python train.py --model="audio captioner" --dataset="notes from a synthesiser with random patches" --train_examples=78125 --gain_aug_db=6 --n_mels=40 --hop_length=160 --input="log_mel" --spec_augment=true --win_length=512 --tokenizer="word" --vocab_size=43 --encoder_arch="quartznet" --encoder_norm="groupnorm" --encoder_activation="mish" --encoder_weight_standardization=false --encoder_depths=[4, 4, 4] --encoder_kernel_size=13 --encoder_stem="single" --encoder_widths=[128, 192, 288] --fusion="cross_attention" --label_smoothing=0.05 --decoder_width=192 --decoder_layers=7 --decoder_norm="rmsnorm" --decoder_norm_position="pre" --decoder_activation="gelu" --decoder_mlp_ratio=4 --decoder_head_dim=32 --decoder_fused_qkv=true --decoder_bias="all" --decoder_qk_norm=true --decoder_parallel_block=false --decoder_inner_norm=false --decoder_positions="learned" --decoder_cross_attention_every=2 --decoder_tie_embeddings=false --init="lecun_normal" --residual_init="none" --optimizer="muon" --muon_scale="match_rms_adamw" --lr=0.0058 --momentum=0.9 --nesterov=true --orthogonalizer="newton_schulz_5" --adamw_lr_other_params=0.0013 --grad_clip=1.0 --steps=17700 --batch_size=256 --epochs=58.0 --lr_schedule="cosine" --final_lr_fraction=0.05 --warmup_steps=1770 --weight_decay=0.03 --adamw_weight_decay_other_params=0
Rows from block 4 of the text decoder, named by matrix and row number. Rows with one number belong to one attention dimension. Each number is 128 + 32 x the weight over its row's rms, rounded and kept within 0 to 255. All counts start at 0. Numbers have three digits each. After the name is the row's rms in percent of the matrix's.
# q: attention query, key and value (stacked) (decoder.blocks.4.attn.qkv.weight, 576x192, the q third), inputs 0-95
# k: attention query, key and value (stacked) (decoder.blocks.4.attn.qkv.weight, 576x192, the k third), inputs 0-95
q.108 103:124111103136126179125164121123189127136134097149177069123144177135156112143130100079080124122132132114174147183152082133203142096113082161160094173125084154130127140146113048123178092144067164146182161106106069165180161163116173147166133069121193125105137191150117065052118177158113133119
k.108 102:098149135176139101147210118162086139151143100070135148110083111109088116122120079114143119143216102118122158101110127115114133131151102181178154111164131108093125144115164157093073119154086089143120091162062109126166090185132121153139119164139090093192111101086159158165104084083145148112
q.109 097:142112147193135137120176152186161060133136147136119138087134116132137104148117116118063152131073164151146142039051181135161089151145141086162132176181137157101183159179050069064137098108086101125084146152101109162148123103142130122104105147125150126096122130060148114161115141120131121169
k.109 104:171088166140089112159121087130118149147118120110108112173142154136139162123160237139166025182124081089133125145132138157132086112138125184160112164166150115145146113155106201070137101153169167101153130138092145143186118120142129191105120093094117124130100113148104170157130107101078172096
q.110 097:103093170111098109140079173125098125142164150164216176137134107162086152103117162097091146182121142123089130107123121126117105124077119129098089054118119103095056190117153156124150105142124098119061095129107186098084181148170182169098161164165129043156154136099102140083193107114103089185
k.110 101:153143101122155177097172155111165152127172125122095160103119187106097153108089100164103101175061168097179110118087129149185129196087047121150130143121100131119158102143132153154145112080194122128140106118085067136127124073111171120160159136170216137120111154121142139115079107140085136122
q.111 097:180172130095132119125135159093141156162089168122120160074129116103122148207147122149122099118087114138078142103073166098121151109121162157137121122144136218191182114167112168159076067078090091122108130113146026163139155169174074091113219138074098112094094172120145114106121113076103099143
k.111 097:099125151115141103133159131118125162097141140206116134179094148108116123158167133095142144138175101160090172078115149175122130113156142094086135114114171112204095103152162186162088179164157169154083163162166149155125102111155128119163111137133039111104138186154061120127131088205140142164
q.112 104:163083095122093089112136162098101117153191073129084132077140152154154180166057135098142148133157120115197142125093215155090112118084164119142182147118102184154155103144115159167159170120118140106151148176131133136087163107180149174052092135162118128110142133080149179121171110104138096058
k.112 106:090110115078140096124153105127162146112132108215155186102132186107121122092130131116125144101164102108145152152125115102117121091104070112165047162137109112176145103125100098106094147144131070189075132123090070036136129096124126114131129132119114149098112162143104120131107129140147089173
q.113 098:186127114118101095160156172095123117105119178134145150109152157119139129148144127194104051140126104221117127143122077083112154139169105149195076071126135131193087197122125123121133141105195132117165173069146162123124131115140106073126111156089143192113160109105206121092138148147138109098
k.113 096:100127113140126100147144094140136150136150110171121190188101097092079102134071145091147122097149177078179088118127128081097148130123064146088123146081128071103136106127157190157087097093174104177096154105151123165125091161121134157143103145164144110141130169135100105133110099050053111150
q.114 116:180145142081066110241183133125122175079111144149126162137076143128187124111123132159142120139144135143112128146154082177117124049199176146138080146115143116162135123185109132137172164110138176088170184147111032128088055145088123133119133105125127147161140135113109151168138124141092158159
k.114 112:091120112144148089090078154139125119141149171143123088100105071095109097108123118126125072081155105112105141170143173119147093184123127097091141074141114124131085131118145136103124104143136169129091176165137147178116119052140106127089151113135177162181107166127170078124119156080080062162
q.115 100:153103094167133145171146107102142130129201171127138113064143152113114134112108116166152168106156188115176148169079146126121144131101157149116139179165137128101146130121153164203169116134092081117118120142104093126107088143171145171201166151085116082145100107103166138080154124160108168161
k.115 093:125094127117114135073081143187130156122103130139130165183102079101166155192093168070125164173142140103124157141088094138135075166098175167166060101132118105112109147152131141112083121142119128103088065118150181063136113082145086121179090137177175118082113127163053112158123117103143152135
q.116 095:114084095159121083130106069129113155125138130086134135163142140121134064122124170113111120172143154099133144156107138127125139087081073112112158125104129178062079150153138142145091064153139108103087143124113112147135154066175135075145141122025125130056105058155121144118148166082180088169
k.116 091:121124114148150133158098107080158143120184103067134149154107132159092158188152109128147191175102069155129124080178126070160080117104131113139148148116157136132173128159131130096110159140153170129118083173114178219086113117125153139144104044172158110126126157068166174116097097141151147134
q.117 091:134159150119127118167144158134155147173158099128167101084111121158163124089063126150107100123120135102122131079130160174137147154099130082088109182121180201073102121082168104143123133076205108131100133125135103145061135133160161130159052143122153120145180119135135133149107156089123099149
k.117 095:127063124125134172091156071113090168069102189080139139165105154067109112143111115122108092131131127120140073129110091110117141149084150177138149149146101140137094131078130125151129151176195109106113122120084153160032147097131103156143080077101157101139076042124106128135090143100096114134
q.118 106:104173084087150136100116161094204113196151118144113121122162129127180113170114196141079166117143108131084127138120145158134107144095141152167164155218128147152119139140129225174088095122120137177104128113113091109175034175127095097175158133162194162099166101169125125156103112107135123093
k.118 103:156134186168081139083056153122145124116104196116145151149134155139128140167133117152139139142049098149084182132142174079155098112140145137181124051139140109076090162118152113160120112141141150158113174146152077116149050100111092159117139130093131098136135094095118162056138133098117150102
q.119 103:105119122168157118146150130167100218107106088142100096134093111149158086086132033114107094165167085143139134117112173102100120092112116105134084149121133125113158145112128151120145104110171101149100116127176155151216165119136152132164098164132117077183174149165113114188182076119181123134
k.119 103:038181096104073135087127142066097088158088158141141150158158088098142134131155083121128049172133137151095129130122130144079088148178144183132138105168126169181115099091125140103091071121057160144130121112085116121111164107177113145101146120148186101094128095126138129128095148064119129110
q.120 113:091100148080115116136128125123179133138182113121136115145097140098106149189183101134075152072118166106146068144080150168122134136139162101134091142114099176174128163093192111146132102091119087108163137179166138141102102119125150125110088145175146134121112089140112078094125029120126156085
k.120 107:196181152104114138162118091147092128109134094117076172135124142148118106125126086089178146130180100117144097112097069131147149097165173104089156094114136165139119127098086113123070090150154084090117063120102125132117099129180129120180122110068177156165125085194120190126049124151107131139
q.121 093:087089148143151078114182125066174086180111136153219134158155109013145120094129152114143192154150091186142138130166093118178122132186135166114126165108101114144120125088094076128077106113107122164101123136140138169141217143185156156117134164139098177103153086073091117165141096154107117114
k.121 094:129125123181167190126103158093082101121105153116108146089155079179085102072102123192165116118099139085083196112100150180132105105108070101084111100060171088107135114114122167172126148100133088152143071099160110137196118135104168163182159174102150131118132135195087155123088129139093122104
q.122 104:142113070104150100113133115148155085193167131152131126098097102118111123187119140118053132090157108130100131168032079117134048141071147149125166131175180159083110137151132146087145099107086182206116100135172218154108112109126180087137118138137171137164124155137150175101120137146142109101
k.122 099:123163141133149217163129154146119112057123084100120124108158101101096114169146137129149107119098120144152162156110151102184139091134114177174099140117130148077135138061100078050146091161115055093115072152096102169118088187065126164069133148182173103168081147095079141173147142157109137176
q.123 101:132149139174182118059149154152048152079152155148119152130163154126134133096126111144156127127096149126124114137064156148113094125176137165119113188130133180241131132127150155193168109142153119146130104166111107114185091213080165153122104159186211097124130085098123100127115152152099171103
k.123 096:147135111107087140126159057101149111136144109126149099132153078107187133130138185147142116154182130186128155132130129131156116119134075112115116062142155150147144126114131127101135109181192203080080110121165189164151140075160169166135019124177129105104140106057159155140120158139104131140
q.124 104:105117105153162150210114127058156183086131143121106066111144138107154137058141067127185095105136153069147094141108158138089122125128130066110140115148085060094182094122142113111098090113130170161145127176128138113142112083132099118133089100109124086194105139104121134123088120157153193130
k.124 104:124129121123053140109109126112127069203124131123104153112139150113143134159143129109155138141148183112011172151113075134117138129113173098103122146106073169142094157088097129205114150102105113108125112130142163116142130164164043091115143162030157178109111093149132151182109168065132126056
q.125 093:199113078169113141120111107085148213150101163102091115153107124166065183129137034121124131136098143095123140114124171075108117131151142100125122124144081109133187153119120100115145189122101172134174117145097122127156094156168160095180074045161156057140122111119115115109096138126143089147
k.125 094:101089169079102086148146190151137116139131129145134145119124122091161135125156138117127116143125150145105118123106172173161114094103075098146171093164107162108138122129157125185113111114136057100055177162140186103122101106116144191066196189095115159127094152082178152146140091141091113186
q.126 090:157160065129153114194085163160159132129119116143097086129121154132093188116187133077146093178157162122099128113131155118146182118114101093150055131126075134122110082161097108138137111145135173154138118051107136152120069076135121099085088111130154154159141105154141146087104157133112127200
k.126 096:139113123089145118110120106132106098137122106132053116088101152125093117177154181142179125065128104126130111125097164095161186091084152157159110089134102128100170061127098162107087113108130049111143096129143154108106166139132088131134100095142099098150137063073097085109149129103103103104
q.127 098:120130212152094130130114156126115172096145130129132073082178169100158092096108127146131172130143142161122101158147112105133111128119112149127119156127145068164164093088117111122129131085099152109122131139151076111158096157082120129178100084159171111154124162073162170093089145156153128184
k.127 098:158130135090121125060131149146182076095160123097166145145105101156169161087063200153150123139134094105081176104162090119162162111137133155098074116123061073143162091105167083115139184103175116092158159118136180117138109188124092126132101118152127155135085110174198119156121133143094131159
q.128 106:123095188145182074153104171106102090200165115067112152100121093078099082142111185086107155104131089107126171173104154132081076105119128057144169144102061130185077114132125089138129127228072098097142081186171155157154178133085115074148137127110116111078107148080166168121185117134121140142
k.128 104:152187157109129202171135092100203150193130194138181098124093119162167114118097133157118114141110121124167122123096148067102147078149124095108103126125111096242190163154166140092140156204120123122138133222113103117125140137118077138174138130168108120084144105110118117158144134102105082091
q.129 093:109099143098115155123152188121128163103113157105130091146128168079141087138158129107120137089117151140161168149169146094162180136129150156180113139146077173105132143156142105136173127064129117106139168121170087176128091098102176139142183126060124156187155137130181138143122172144115105140
k.129 095:179123129068100104057149123091099156114120189142097151135126042089142051111131186120123151187073057131156105122132082190145132100075144110135163144160131093078124137123077129080153133098100093131153107071138144093154083124125087081159134181152165060112135152124124152142121111099144147095
q.130 094:125135103129175119154138153187131164135165117177149076122100143085205132074122138105144147145157136180104135115106134093106118170118117040137037119117129152137168155119127099207064188121097187116143097115162156151131097127194199133164148140125187171110156116159109137129141142119091156160
k.130 098:088152152111080168141165155087110107110132185149084139084113192170135145130164110079158179178130160131184148195136090127051129088136180130110132094148134139105147146140094104113179124115171108101110126135139167122066182098178208123138171104166125113168089152122136161152164140129166097105
q.131 098:103156165115090123119131146154121110117127093141185150149111126088194102110126093165051142132159090154071050158117111150104072143136114149119159137125145121215100177116112160078102111202148138118136214075124117112108178154137116065153114169136137108122106088113117117081135108180136143088
k.131 095:156127100162108143111087051083107116118074065072105120090148159087081122133145082130095130102076160129107152146099159101156122138106162121126125064187137129079151152091175078132112152113129165089114102141179070151096128147108143137086162138115093144132064081103094172107095138142114098123
q.132 099:176121140169144106089159095107121124115097139148117173149209062097137140092115122115155128110167128101151131097161139087165120189056132189131136110063111201146097148160091100136094169057156148155125072110131097127103113113142133157118103083158090158098138166079121116189134131127123116131
k.132 099:173055066075093131095167116160160130174163118110142043144181131126127137101128124168126109117140156108125140156115179184118184132143077114153154154124118134091147135119124146128201109080105109129143080150091073164136089119135110136137089094154158140130088144130098127135165032141127200156
q.133 105:180103138075205153146116084188101178137163144123146141108177103133167133161120162114097104104121149018085150110101165106130056147092110113131106153112125167128091112159139126171139160146099055157115087123130055145100127162123130167130144114121127169108136141154123131105129147146120043111
k.133 107:104106084166145155124144181090135112144125093090123133088088113121147118193208163199086125149141149141075081142147110159133080121138138080076147159104097141164116190106091114094170117115126091100178117165104104121125160136180101048184086161105102130181180180132120139145156169076112156106
q.134 109:145103109133129122130165141114124086092176126140096154127096124128140155201146166126126139133079117086149143108113117141028105169082142141081140146182130076123130120146139196172124222094162124160159186189157158089075098095171166234105180119174071150155131149114132114144134149144158164180
k.134 106:152121170067118180123108061148125137113135117073138173117078077110175144078118149161154066150161126127180160128132173088071130158120116073148095146124091155153139125169097126167118147072139095119112140120149068158085107144157105136110109148168087136095203167072126178142118128145160107132
q.135 104:146112082046136106114156117082122177142166124148198160127144121188080140115157154081093131110136124128174108111110133177141116102091101156154087152096159121181101134097100180065160127125112163138149106153081150091161043097172146101164130090096079083183177106108133143143122157142107130202
k.135 111:135081117157127148155115149120168097105123101125108113129162051118135121106157106170133095177135142117126173129096173177133106131160165043102176187159085096096180116136145135138116108141080111166088133113133096221126075090161077134118108110165142171125124068148108136152054163141105156140
q.136 111:081104169176100093121129122163135113071175142173148060123144159132102096117140168135120165129094127182136111098158133137166133149117084119087135091156065106099124119093150109126100161155109134161167142122123208111125061130093100145101121130129107075124182090041152150166140091131142134159
k.136 105:139154189094134118079117187095148166140099173135065117097169079181127144131181133080123098169200138081123195163073117107091120100143122131095135073136127165175139130063128135090121060185141080134108099158174120133127176134110113145081138104125138168122092158119167197139098167129118160086
q.137 104:122153129167090112200114109093114134146129107083080181093147135087126133189134162161059219167107150168125149166145103135132177104143178149157168142155065122112112116244166087114113100155126148135115155129099110097084115165107178131089150098085138186180109118120128110051121147157136142160
k.137 103:129187108100152119156132149129086151125138130087106156152143123121084183089131095140082107157124097169155130125088084107136151177096076120171110156067135109099081135158145193098076142093153140054095118142153180129162116137140151135103165120144097109108120174097167110138119092074100094170